python train.py --train_examples=45211 --embed_dim=256 --text_encoder_mlp_ratio=4 --eps=1e-08 --one_sided=false
Rows from expert 11 of block 3 of the image encoder, named by matrix and row number. Rows with one number belong to one neuron. Each number is 500 + 25 x the weight over the matrix's rms, rounded and kept within 0 to 999. All counts start at 0. Numbers have three digits each.
# up: expert up (encoder.blocks.3.mlp.up, 32x160x160), inputs 32-63
# down: expert down (encoder.blocks.3.mlp.down, 32x160x160, transposed), outputs 32-63
up.0:514538509486534516488484499479522453500431502446507478475483506536513541508476512485567490518476
up.1:505475506491491510492509537506458470509515552484535489528500483502503502463494508512483474522487
up.2:502508515512519518489492507540504499484513481500504479497467532485518505518517489505492486538509
up.3:524533495496473491490440472479506498516529492487496433523515499493516542484496507486514524501474
up.4:498533469479505480472497505496481507476477506514508521507491465487507505476532508472532484508510
up.5:483501513493499503496535486534461535493508439520526508533477449490488495489489506510515455548471
up.6:488510483503523525476479518492472472503515520540469502488503539509474539485554503480538519500514
up.7:494527487504537518507489458498470444518475493506480485474521485481501479527525501487514466488465
up.8:513524510483477495496482517510475502491474508480492528493467512497470510471475510518511498510501
up.9:518510497484481497486489502541497542495500486486462510525503489491451541483522481520490441500500
up.10:465477513559520483500512495517483533529475493498488527457517466491453538436484518492516482519495
up.11:456496467533487536499480475478517443467467518481514483511493477522485506482517480484515488519493
up.12:481465529494491494523503495473512483489523529506482526498512490531466511493472517487462482497491
up.13:520512452528500507541493479532491524470508505492486523541536466516491518477496507515538550534495
up.14:455540548496494554499493481495470500504500476436492519508456542510477481504489484516494506511515
up.15:490555511486545518511523475576496453506527471487490462530507491476503503469482486530481505513506
up.16:483462480497450503541514495496454524460486471542505518514483539500471534531459533484493486474460
up.17:556548519494481503495515480489460511553509504478532464477522507527556520525519514472465493479515
up.18:462515465506501518526506525527521521492502481501503510530465551464508522501485488485436469440487
up.19:516506519535490537484517473500511502488488524515501466478500510464481487537468484516532463504523
up.20:505548499480485495523479514493464523520538500512435506495532511560484500494488513534486521471503
up.21:514441481515504546470504483488475491518445511529527476534473460491449500536496502549497533511437
up.22:452473485476474482481525501449477529459516545518508508541526516493502460490479504476452551508495
up.23:532505526555481512508445521473434448479539515482553500521485556496502491511491478522491470448493
up.24:476531510518520491490461519476532440498459451533475502516518550500516468483447513502500498481530
up.25:518510524517515461533449487493550497498495472444466457522524535490498476555521487505509530498456
up.26:507512534534500485475498513503530487474495501471517517493519509467508528502515502469486474458509
up.27:522514529500528481503443561467512518518509476488489458505495497508499532516486542516565514519537
up.28:474537531474496486473485496468480506494512477501465512543497530534505459529502459520499538503541
up.29:471486489470496532510462512519488524502472506474474452489484475461477521507495500485542477469483
up.30:494502483495535480500500507469525468491484483473550475532472440550516534460493490489546541509492
up.31:514496486512542470523445465512515510464471482509531490483499455500514470494518497475484511530545
up.32:469503501532511510492493535465509510506451473468517484510462508511544485509516485525474531484475
up.33:502473540510489492462517560504455497481494586505497459475548491517485427520475508518476516537491
up.34:495525518470487530497557483532526460519472499489497498497493491491499498545535509485478533511491
up.35:517519497517476495492525518492503475480460525466510475487495496513539498549502440498475499533491
up.36:484489520533510508493489496522512495474521442511455491483504473517472505474480468514532484481536
up.37:522530520532482506505477512522489457487490518477555474491492486491511510499521470498512466538470
up.38:488486464490476495514519464500503479514509490450486478452500493493497489535482477499466510532503
up.39:530522468467491495517547512470497486461473534434503512517495559471523456567488471480507511527511
up.40:540469475553516540500505477473532522502507517451479541485496473521492544465527520456496510468487
up.41:513486501450523467512517485495491492506502513507508482509518510507509489494566482443495522520492
up.42:512451507459506485513501474530474469492484497487514497515485448472488474517518514501531533511536
up.43:504470490466472494496470510528544492497499504515519517549464508490494485525493535483540546503490
up.44:504497489521483503525487535519544441493545503523500538511516492514539458429538476540449469464504
up.45:519535547490523459488520506509512471484489458506541489487494470491533497503504461510495515527500
up.46:572530450552506490478503487465515520472484519462487460458526481549507519490484525490505476546529
up.47:511509478500489493469499481489513524530514481527525460513464551532539480499515466521497534506530
up.48:526517530523481491491486551538485479500511465480478515528507499495474531555565514477501506496496
up.49:506466438471512514514518461510497536488487523549514473519445491500493524456544490473493495506475
up.50:505528510502513509504495493532511457521505493497506474456489487542479508456518487471488492489474
up.51:493527499475520464492509532461527516582560505506465503526501479434530496490508472450501492532522
up.52:488508547511492490513502512475519468500509510517474478509514507532518505491502501502486478503526
up.53:497484499542486515515511504495517464484459550507490488521479491496511490529496489404487466482522
up.54:495480523499503486461500557511484460447587507505510533503530521480519553459494456510482486481487
up.55:485535544501530468486510488473456455507486481518477505484516511500517536530510483476516481442492
up.56:503510506482467475490457508518491431470512457508472463510466508512519512504520501500514555506518
up.57:497501535483537541520513479463538508477539519483516561490508514509466514533533491483488519534521
up.58:504475510459492504490460495522536544494480480543506449494515508478473497536500494478539497480464
up.59:513489476489513527501552505507510517503519519488452492466474523481464535456476484484539511525488
up.60:502509518513556467540499537512525471448527471482468509482493503494535501509506500499466513529472
up.61:523502483484482515516522508471506508494488478548514510503446473473484469494496521485496454447511
up.62:506434503494453484526490535544491493462472512466488485470542488463517503524491519446490536508524
up.63:557472482526524487477521484461505523502449529442478521482493555450534488491514489488496533512521
up.64:519522472487469502489506491445471522541497464447519468489486548513503457485502485501502491425525
up.65:464522482531471496472538473477508494503483509485522472520516516516511542478504526524503490503511
up.66:501474444502549444527495501519480493513518480522462523501444507496498501470487481514477494501540
up.67:464524520481474481486483512545506544460498525478487465507483464495528510466512498502522496476515
up.68:525567498499470475490486505505486494483499506455524520470521506545474544519488467523485535532526
up.69:531500464452506478483473479515506500497542496447495530533492502507505502471491515533513533509534
up.70:522505493516535515479447528469465549444493541491506503554524518537505476500490522504500490541494
up.71:480482510511530544503457534474517549489522503503467507443505495515519520528471510500471542479482
up.72:454473463552497520512469499495486495521527467464514517527484478470473479516495477479499524522540
up.73:514454524468511501508481473480482477508479527486509512464507548521532503470505488502498522458489
up.74:535528497530486490498481476502494533527487470502498528525494516489471476485551528527483513546496
up.75:506503484516507495506480493499523470516553453497465488504524521470494509468498518457491518505473
up.76:540493527462478498501569527475507503484492512466480509524505488484483474514524465548533522471479
up.77:525520451459486509478481534521518521500466500480454529529508526553445501464509475495507488528496
up.78:500496534448484498497476534486476512515499522490505477489534535511475451501496529519469461516500
up.79:520494514526446454495510495478519463467513495503506536506535518513508499509492535529492493507481
up.80:516487534520508478467477483485494505498500475504480529442520516523490502488521479574482461508537
up.81:509505526508485488523483503503523445499468482506519513489488532468472518475506516472496505486497
up.82:536501509487545519546498486489476537478493507473518479541486488474502490517484548499493514494492
up.83:486529473467546463501498487503459452494493526511518511495469520547522498476482507489528529502490
up.84:533527494497510503477524488451473539482503506495495460523498503521527457522487498500509521519486
up.85:472529518534540511463457506484475487503530480502534520506516525544483501522511519462502489498532
up.86:506489490523497520487481493483471464487482514511503544533498502496502486532497525528517501507498
up.87:511487505498482471497475499520451522545477535503520534486517484508529491489523533520495464510505
up.88:514556510492517546453549510458459500507475531560497457530524510506468466483529507506451517485472
up.89:521470476523498486503459473521466494498485463503486494501510518527542492503511533516543502531484
up.90:544491497464536535463462512513510491481513569506480476466518529561537487487489448471522528488531
up.91:513490511511507486490538497521473515498530478481505469492513481496497490475492513506486468490480
up.92:454507502516487503496482486499532484541530498514481453535484468503481504545524546452523576489509
up.93:515504516499505502510490516499537517524538537492456528474506507552505491453486515485494494487532
up.94:501474461459552536526526542498529523476481508463501491498476528495531487543460474480503529507478
up.95:476515479522502532515531539523470523560536473492467497516533478489508551517498473508494475527481
up.96:464505534517493525485520547491498500516530516492470507464504507489519520450473529476453495482493
up.97:509513475479484513523506490506518501479532506479473480504514535511493487480484552490537505522481
up.98:523508492515424496473526465497515493535549566486509563483508542484484487532497527479526519516528
up.99:496495500475494533514513469532474533525494485505461504512521514487467525508509503511513472484489
up.100:485503519482483491501489492516462465522493507504506477519481513522506509503520519488505513515488
up.101:538466458538424485476534529520536498533532472467487436504546543541505502521497527546542472530491
up.102:492486480509475488516484446549513528465526540486525501486506495511496460493522501497499517514508
up.103:507526515460471489474527489526441511495496510511505471476541519501551468527498570551522494462495
up.104:529451513502495526519476511467509493503495491505468520477496494517504520489494499526539485511541
up.105:484522568492477512482520513479454452529517514540500484459462462521474517507496450509507532499529
up.106:479510496524472511548472490540503554525515494517479502473459468453472461515529534505527494495477
up.107:553519458465439523503529459543505512517509492529527546444484446521486521512559517511487519501519
up.108:502471497548511498515520483505479536519446472447514517517500515504534508513498487461498481521515
up.109:458548417492528499473481538455525518504483477477496483533477520452475504468518532445477479534525
up.110:452548546510535475506462499473539500454505456559508458524507550488414470534566491488476539534539
up.111:489494526503509494516490524489516442538513477517499539489513519490508488528499548486545493494495
up.112:512463518466496504495545478505469512439482503487534566480555488468546479481514473477508521519465
up.113:521464467534498520497467532506493464491519500475490510498518488485539481508521520492531506484495
up.114:511504474469494468508546481473529459506496496552560476504491462545498518539498536504530502469528
up.115:484507487495473495527510478512484504501534512500501488526488459506535541546484480468480462476519
up.116:506505475516497465521521493501503522451523509488471509481496510499486486474468501493505474502480
up.117:465532542513514511539477541519467509500492470481542450529489486506452518544505493514486465506514
up.118:514541498506552475522544491465510532491478476512506490518524521518475527511523466526479487484483
up.119:445455501496521469502494460504524480529495510471521484495485498443506476495508504519502520479486
up.120:506487534525515472518496585505509500535515481485497506524526472453521531533545546504480530505468
up.121:490492492467493493503533490498466517518465459502539516483440492466501514511443507499468511504479
up.122:529539515489540493481483494522529484488488488474513488531485491482492518514476490521503486467489
up.123:479462486475467500522532484504504507512503501486480526522516527465515504527489518495514483504505
up.124:500510486473492507524521479481425502496464491501502514519476457516509421478483507500543518483517
up.125:465507491503503508519482502495486496504494532512523485531515489507487488513449506477534430491533
up.126:504497534525478504453539511503513486469507484508487519495521480526557492473491502489548522487486
up.127:524470522481512500515494514515476469498535479535508455488486510512541554493526516516503532484489
up.128:473530509499519509535508513467484482518505485484494470487485497482493497464483528486500509531494
up.129:492519469497500487492537510492508507516472500511508453488465532528508518508475474542480469465491
up.130:503505536519472474442501498466482555509458480506487533512480518565488494540442480532495434501520
up.131:492503489506520513475510478487501488452518548523480500482510496527497485474514515505497498512504
up.132:460479515487460481449530523497524495472501503514513502550475458513503458480485522506479525529499
up.133:497477485447512504498526463572478465535494489519542532497466508505526530506526499489462506532484
up.134:495486525515507485461483497496501548518506532487502512492509504506546522471485504486465506498550
up.135:544501534493462501554493484511494509444511499494477525443517551530493511560490490497485474477500
up.136:480491481487457439541516529494496527525492470484506502471499492525466543508487482464555530480509
up.137:460465485491506457499493492493489506481506504471504492543521481483467539517519497454472519488480
up.138:503507489524511506500492516491501500464507474530499474524511505518507503531460501491479537493493
up.139:484527489507474461480495501498471521517456486531485480518506537482470497483487480477470530492496
up.140:509522453495521503505515515512513489468474495516490489531503500458519477569551515514543492523518
up.141:499500454422523461536496499494438508501477514491519472517513488468519526468461490493515492477503
up.142:500514472473471511486481468485508483506519524509500475520467495509482479503503496484459502507494
up.143:544492494499485479498500531500477482475485528476486516482505513448517477470489492477523504506524
up.144:451523542496505508540449508504491475532504490504549478479472477524521452486470510485477507477531
up.145:504491495489485528470518510508534531504517543496523512508481502525527462455500483500507512513495
up.146:535498539488480477482502522507480530537551522507518545478491467506459487529520521544501466478483
up.147:507475517490504512478513509523506486494486494571514507540489464493523484514451498530474506508466
up.148:499489494471502444486513485470507493454513523513509454476496515468493482486469525486546520522484
up.149:472474533448514520531469554469499508480472513516527478479456552493478501479519566465510530523505
up.150:473493481517507494492471488501516484482518482475507509521480494495523518513495500486481459492507
up.151:464469500581505489496496521489510466500462501470501512479454522533503526553496470497529527546504
up.152:508523440484471510535507549482480486524497533517527490530487555528461501481483507495538518492512
up.153:466524492482501529515469481469505498467508521557446509537464521512473466518483501505490534507527
up.154:491479502485507517502506463446518510530502462457475479524504509527526505520460454516443505529501
up.155:504534480494478502487477516524478524515543503519489512478511450536516508489539536505481499535529
up.156:543475466504490505520465456508526537477479550483454444511448504544526482490487500521479526460510
up.157:521499473494490522544441470495502511480506481478520513481511492494499492514461492457533500502467
up.158:502536472507479506499513559513525546489479472480498497501477529532492494498485501449479546484532
up.159:508507496495519488483483518497521500494511516504481512470486503494522488490506473485506495484477
down.0:513481495500446494535534507505487503483542495518484495527509517491484497503504471492436485505536
down.1:497498508501498505503499484488513510514483496507468533487497505512468504483480512517505548490513
down.2:540540495501473454496492488461519483555508538510489507481502484506481495494471454539525528435485
down.3:503506518512553526535520532514493501471506496534509531480505496472470474530534517493503492503536
down.4:502477513541506509550503502474497474521505464469492489525507516507524499508461517525429536484484
down.5:473553523457555502492458496471489482496518532499474562460511524462540499450530524485527535446478
down.6:503461539445494481505522490502494506508487500502519493545481470496509465521490491504453520521522
down.7:532523507498506472522475542493528539505487532500488488465504511528504506484485528505488480517521
down.8:510504520494511495497564478507554471488538482503483500498513477517510485507564489478472509477495
down.9:488482479514497492535459496468494456507497519517530464496512512498506467482506528512544560501458
down.10:524494504452485489474530492468527473476512495485499504530471501500538527549525500503489513491485
down.11:532499523480465490507507517518467563499534516493481508513525517457528533494464515510499521474521
down.12:501529476507472496479503483530484511477509502517489490483492507513532470491524450499534474479495
down.13:507489480512532520520520528484477536495489522538497464470519526507514470496513503479458484467541
down.14:490475460478529470506515497526495484481522538517468475514535507482535489497499530455502517475480
down.15:496475524516490521509478525478523523473508548543479542471470512478515501547514537491503508458504
down.16:496477485494550516461536508497536461519519501462490525508499485516531506494565502490531511496511
down.17:525491479504510492485530502548479493463467500507490522510489500466482473499481473503510502532448
down.18:517473484474514520488495495479478458486468512525520481501510447524504475485544505500533543533529
down.19:502484484500515452436478526514461475487511502484477514512496508558518521516495505539471480483475
down.20:482432486498523508504504505487508481484469469476560497510494487484507495510511496457528458514493
down.21:482535507492479440506502525535514492452517508467479540504515541493567469502496498467494484497522
down.22:508494485510498527570505551514485480509464458476473477433510494471477544490527509507512460443531
down.23:485505489418471452542539486497570525503472543503494502474500482518536521505485524507495526513501
down.24:481489507487506516459514459542474537497502545440495503481487455484502549500463505479513494508475
down.25:483500497510509541488530544497520514523457538507537479475488515510519505487494499505479478539512
down.26:508473491483494542503493481495487481526471489496512459488469490494525475461506477524522492508517
down.27:518531475483468512479571465533490501520465496527517505477494519517497467497533485545439468512476
down.28:510463489517520499556518511541514501530494518501534507481496494482469502480490526479498476489462
down.29:538484487548529471471462508507494515466505511501488516489508502547505482485515522521495477518517
down.30:521501477515494505502506483567456502530504530497482498440500540445498484550497491461433453508514
down.31:484513500505450508501535532509490493539540530509491483507536530478466545515480480516498480452460
down.32:495499491449474520502507470538456488499536523542509506513529515435473512512488521475540476477540
down.33:498475508499488493544508498530490505519479448464522506471553512520582529558523527512533463508490
down.34:506500491556498521476481486482477508473505509505517495506547528481478489462503527487510471508516
down.35:484495492542540505495501499509481510488517496539490520536504493513480488491499537495480473478473
down.36:490486492479529525513473516509469526533484527462544456532522534489536497521487501506501519545472
down.37:495490474475497479504528470492503510497482505516452502510483521528523472515491525514490485522518
down.38:488523543496474482494439576481482524494488491522478538523482474492514513470533513488510511511487
down.39:497494521521505478518471524487537485541516488543510487466520433496469500468522509498523482471519
down.40:451480542446472467455501493490475466505511477524513503542483521499526482526486473508492481513502
down.41:480481506509465493477490497474528526498520468509497487490483495524517500517447494538480494528520
down.42:522509502531525508498491485470515479482525453477492519510515535549515501472488492486456484528495
down.43:481531522527483519480492491477471511480477501501485509464532494450477504466537506481426448494505
down.44:486509513553495466499541485502487541522444496522511470517467515478510558545498549464542552515469
down.45:482511510482457490534518467489519528532530498460472543525492519502489503482516496460531492502491
down.46:480476532509481489524528533529451495520505503510502495539496519458472468497508497498448510511509
down.47:494513543484493504477502511482515450481505528478445540479530441510503526521505500465512518502502
down.48:468512466495513548515535473450508519490475535527508514541486507527542486461447458499489504489513
down.49:469494531484525457515481529512482448498506495455501507483538516488541505530489488506518477511544
down.50:527501484494507479518519486482511513479507538489520529540478485480521506526522461533521487536510
down.51:502506501486450476480502478507478488452441521498536471485512496522476506498504508526503492467436
down.52:494508448481501514509503482482488549500487478508523525490509549471445513464506487516512487524483
down.53:520485496475508510510478510488479496552546456496477499529523489533473491471483510533505524543510
down.54:514520532509493519512508473480482555572445549512495508543496488533492496525549498484505524565498
down.55:523467480503504506504509500519528530485493526475551476516490498456497459458471523504480494532524
down.56:530473503517516533513527489516521552522502545526512515479538484475512484498462491487460509526490
down.57:518484497485497466475478477542485483514488514541510495521472479501515510485498499514533502519478
down.58:479549494510504499480535518503440431473503520472477569481477492534538506477504499511447487535542
down.59:545479540533496466493460480481523474490503511500520501539542421524521500521550498538466503466546
down.60:524470502473445524477501465504496503494500503497501486501504506521514504506503519505509508470496
down.61:485492504485484490502469474506515469512488524466475499504520534492507506511520448505495541534501
down.62:488543486515510522478479513484462479511530496539490487480496465512472528496535501502543487521489
down.63:473528562489460521465496523536482457484554494508552478528525462530496509467496471541506517526508
down.64:492457510554474497486477487573454501519513519541510532513504423517508470506498527483522484536515
down.65:535453548465516532482477502556472470478484492514481479476524457469471447506529472480497517519513
down.66:529534545496503527517513503463510499523476522492498494508549454521496516525474482488514519522450
down.67:518462468507514542512506465459478489527529509499511506525474542537460487568515488516487491531479
down.68:485459496505524507528527482462494527538466493525486453526499468491505503506500519480490488472480
down.69:459504530530499534481508487507478505478476500542498480474474507522520479513489490469484484504490
down.70:484516498483479512498563528494517424474491476506550514492510537473518502504507449528504525493463
down.71:522531496482506488508542489494469487487484477477574477539483509474485478500525479503519467524507
down.72:515534516516475522504503535511485500489508510497501506444486520525485515530494564502480528516474
down.73:492518468508485482474486503511489487480514520524518469514473453459483487500514506467510516567519
down.74:487487524476517514532542523496519504457547515482477457498500477503518540504459474454506519467482
down.75:498469525507493482507515520492467499495441535487553530484478474548497496527503488500514509500552
down.76:471496486497506544486457474536458510495504444537500526470543499518542493492510490434500495559475
down.77:542519534528489534551525479524460479505527507510539508448505456457551505546485502512493526525518
down.78:491496476496492512500521493497521523499507482543448473482466507494499515528553485534533552515493
down.79:488512485513493550541472499536496553558470489539512469500469474491492512503508474493494489499501
down.80:513515487502502511525492510542527506487523517480524485527471497476524475491504518431527554484465
down.81:459501485503509527451537527520531529477509510508504489507498486502521524522499482497491474472522
down.82:478476456517452525484505565510494475491473459512481474514490508553546501496536507506486515494529
down.83:474488475511471499447489484530533540480533454485472502520516484501509484507494490511481489535498
down.84:493495506496488511530519497560498484494496492475508535464525515484521515508494492488493459440510
down.85:509489481479468488512525517526542520496488528486490508518490486439531515492494511542463506519467
down.86:474511494530501519521487479548524487458479487502500459510497478508494502516490498463467514488507
down.87:463477486524526529485500504497488507465543482500488468508470498505457507495466484514490522512490
down.88:492479496523465436541457472535512509444530450477494483499504474509511554514482459517548488485528
down.89:504524536496495500524497500518513502490503554514531512485493486513469501503476459485456495485477
down.90:501517521537484457534510495474492593507525443506479513478526456445492504512530560522472482482519
down.91:512511471520502524529497498503522514495434488516510511540488488517482527496466487523509524514503
down.92:543519539485539527484557522532519519502470483518533584534502542508554506468537493539495454482517
down.93:498489479496534485497505476484464517488477492500552490533505506469474506518507437513482477519484
down.94:508496527536469466488479487453513478469464508539514508540494469477514506483507555546463496487547
down.95:527468501463502487520497471465529480436481505517531521488497505512442454489494497492503526476530
down.96:522492462479509507498491437487496524506489501522511509530493514504495527525519449545538510525478
down.97:494488526527493502463523530484492504485483506513480532478491488505527500504476473525445512469513
down.98:494500523508536486485480542491480505497484449540508437521523471515528519477512490520478476466479
down.99:512510505498505486475507511483493472482540528475467538489477467539517476501504536494518539526487
down.100:528472502509539477532513488495532524465526491492505533534474486496485466480486480493504516494502
down.101:509495520435525527511425497540531528490526526502466557489519495468536503506481510485489509484460
down.102:504516502486480528474489550474498478505499465500474470500507523485488536506459499520468502492477
down.103:522484491471465494431462498484489496547476512494519445496530516479521535486453506573504474517507
down.104:509493478500516486506514500546449515488523510502552483518493518509507483521521496502489491467466
down.105:520497464517500454477442493487528571528502486480475493523474525460519489553502512529495470503485
down.106:546515531480515469455536502462539470506480521522507524525526572509515563464482511461483476488505
down.107:458496519518553461503460500476523476500485500489484491557518531511519501506475493501488489516499
down.108:522526494493483499522505496465523475479515547519488465495498520500449492493502513515524502520498
down.109:540471608526489471524546496513490470493492538507500490461541524528523505514491459542523480480489
down.110:518499439487454497500532499526484501559506526468511552487487478505557575503432488580521450495477
down.111:501524497463500534463507458527488503452469508519512488499465479511487502469517464463460500514535
down.112:490530497520493532512428507512519485513494502524470492533524501520490526506515520493475474514549
down.113:488511533490500484511500495495532565501468491525513494500521541490448520534498480527466532533501
down.114:489480531540505541520485487528499520481507483446454507527493524493514482469502483493485497524502
down.115:509484517504500516484505521510483501492473515457486540503544542505472455481528517508530536469483
down.116:532493515489490540516477524486492497526454481519521496509472486494509532505524500522476527494531
down.117:502471479478471507499536466501513504534517510506448530493510497480507492436519511503527514521475
down.118:506455492458446520480516479503475474489512505478501488491518482445489459476459554479532478494495
down.119:536539513492512502492487557516488480472536496499495505528567481537480531482519508493511502521558
down.120:491539486526540511482528412506517521472454473515514500509484465492508492458496469502486502521509
down.121:511507503516523527520493504486528493487541528460481476539559496466498478499528503526492498467486
down.122:521507529512486512499518469474453514520490485533489465483501530498494483479496490501521433532462
down.123:518515512505520483463437500489516496491484537492501520493513495502495500484482508529507517518483
down.124:511477525578499534481474513568538502533516513471517481488479530516487541513487478499466456487484
down.125:536501492531465486499525475537509481479535460524467525477473506481456503514547499582474548510467
down.126:515501487476518463543509474512483520529450513459531498491509525487444490501503480514471476514515
down.127:502510490519492508501520467479536541509502506462503529527508491476494465449483451531520489491520
down.128:516476504491482484485532470520492541524488490513475529511517491546484505526512485542522477520502
down.129:496471531516519504529487474506515470482513503468484563475518479522464484509506521495528505516515
down.130:555478474472493501566511477524503470486552504479531498515504475485539493485514497500543570470497
down.131:532498519520457503528513534522474504566486440469527514478497480503474513510518482490509509504506
down.132:539491516494499524530521481482493515505498503485477498504524508496501510535495494487519520475500
down.133:496520490511517487531514516494527497482493496540464458506508450514500484442442522512478505546522
down.134:520500485477510540530536498502539475512481445488514488506515502498472503475528476536529495479471
down.135:504461428488503505476512540532538461570537497505528418517501486503517506444516523495514533478506
down.136:512449519510503501513445488489475504469484531477525491467512465495507466524480514501487448582454
down.137:559524515518459535537504488489501493487523482533516483462513510480519471520499507541539510507510
down.138:502521530461511545525486446563519484534480531485505540506477502475479446482509475449508432494520
down.139:520480502519489545511491521471538460470546539487490509496515487505498523541487537508519461502515
down.140:495456514529509458500494494507518462497489449485534516529496505517519527477476502473449479488498
down.141:515479520567495536473520513495531511482497501467453542533462532522494462505512526483512517545490
down.142:515523482546518485502500503514482507493472482493484513485509499487500523518512492491534534498518
down.143:520487529476517523487500476496501516523536495531488513515500455539492491513505515532494521476510
down.144:504495466523506500495573464498536529498470528511465523498503532479455576493530477518539478513490
down.145:515480513502490482496492486499488472504534463552473512499489507507473494540463491506518492488513
down.146:504495462482508521532511496525511493509478522509502446514481499528529484514484480487496524512528
down.147:489516511480503532549508492481515507492508490434484519494498505514505518502536480432525503542472
down.148:534533508513488528503525531495509496552497476475513519490519486528514515517518489523457475480519
down.149:527529468508516493464518459536467484559519509492491490482525453520521505541506451541481490512485
down.150:532511493501508475517532508496478495514465500501512483502529517499460490506477486475501522489506
down.151:529552481433497516487525480508491510524527507513512512518525495493551509462540497537493493478496
down.152:481487552524505501480491469501555514469523463491480493482534463462524489532525504460460536483521
down.153:528484529498503477443547494498487504533518480454506512501546492524494584515495498499538463505493
down.154:521482502527485466541515531563497495485512567512496484468499479483462478498522525474570505456485
down.155:529457576528457456540524533533446512471495489476512456521501472497509512523510443501483541540488
down.156:508476526509513458472534523512497457515528470528530524469511492477502540476507469494535534538465
down.157:513508487478481480473532512520504506502504506514514513488490526535502502471527491512482475525507
down.158:511489534487501502518481493485496484546493551534486509511506499476514499525524499501514468497507
down.159:513482490514495505466521482469500478483472493492516482515522509481479524511502504520479505555533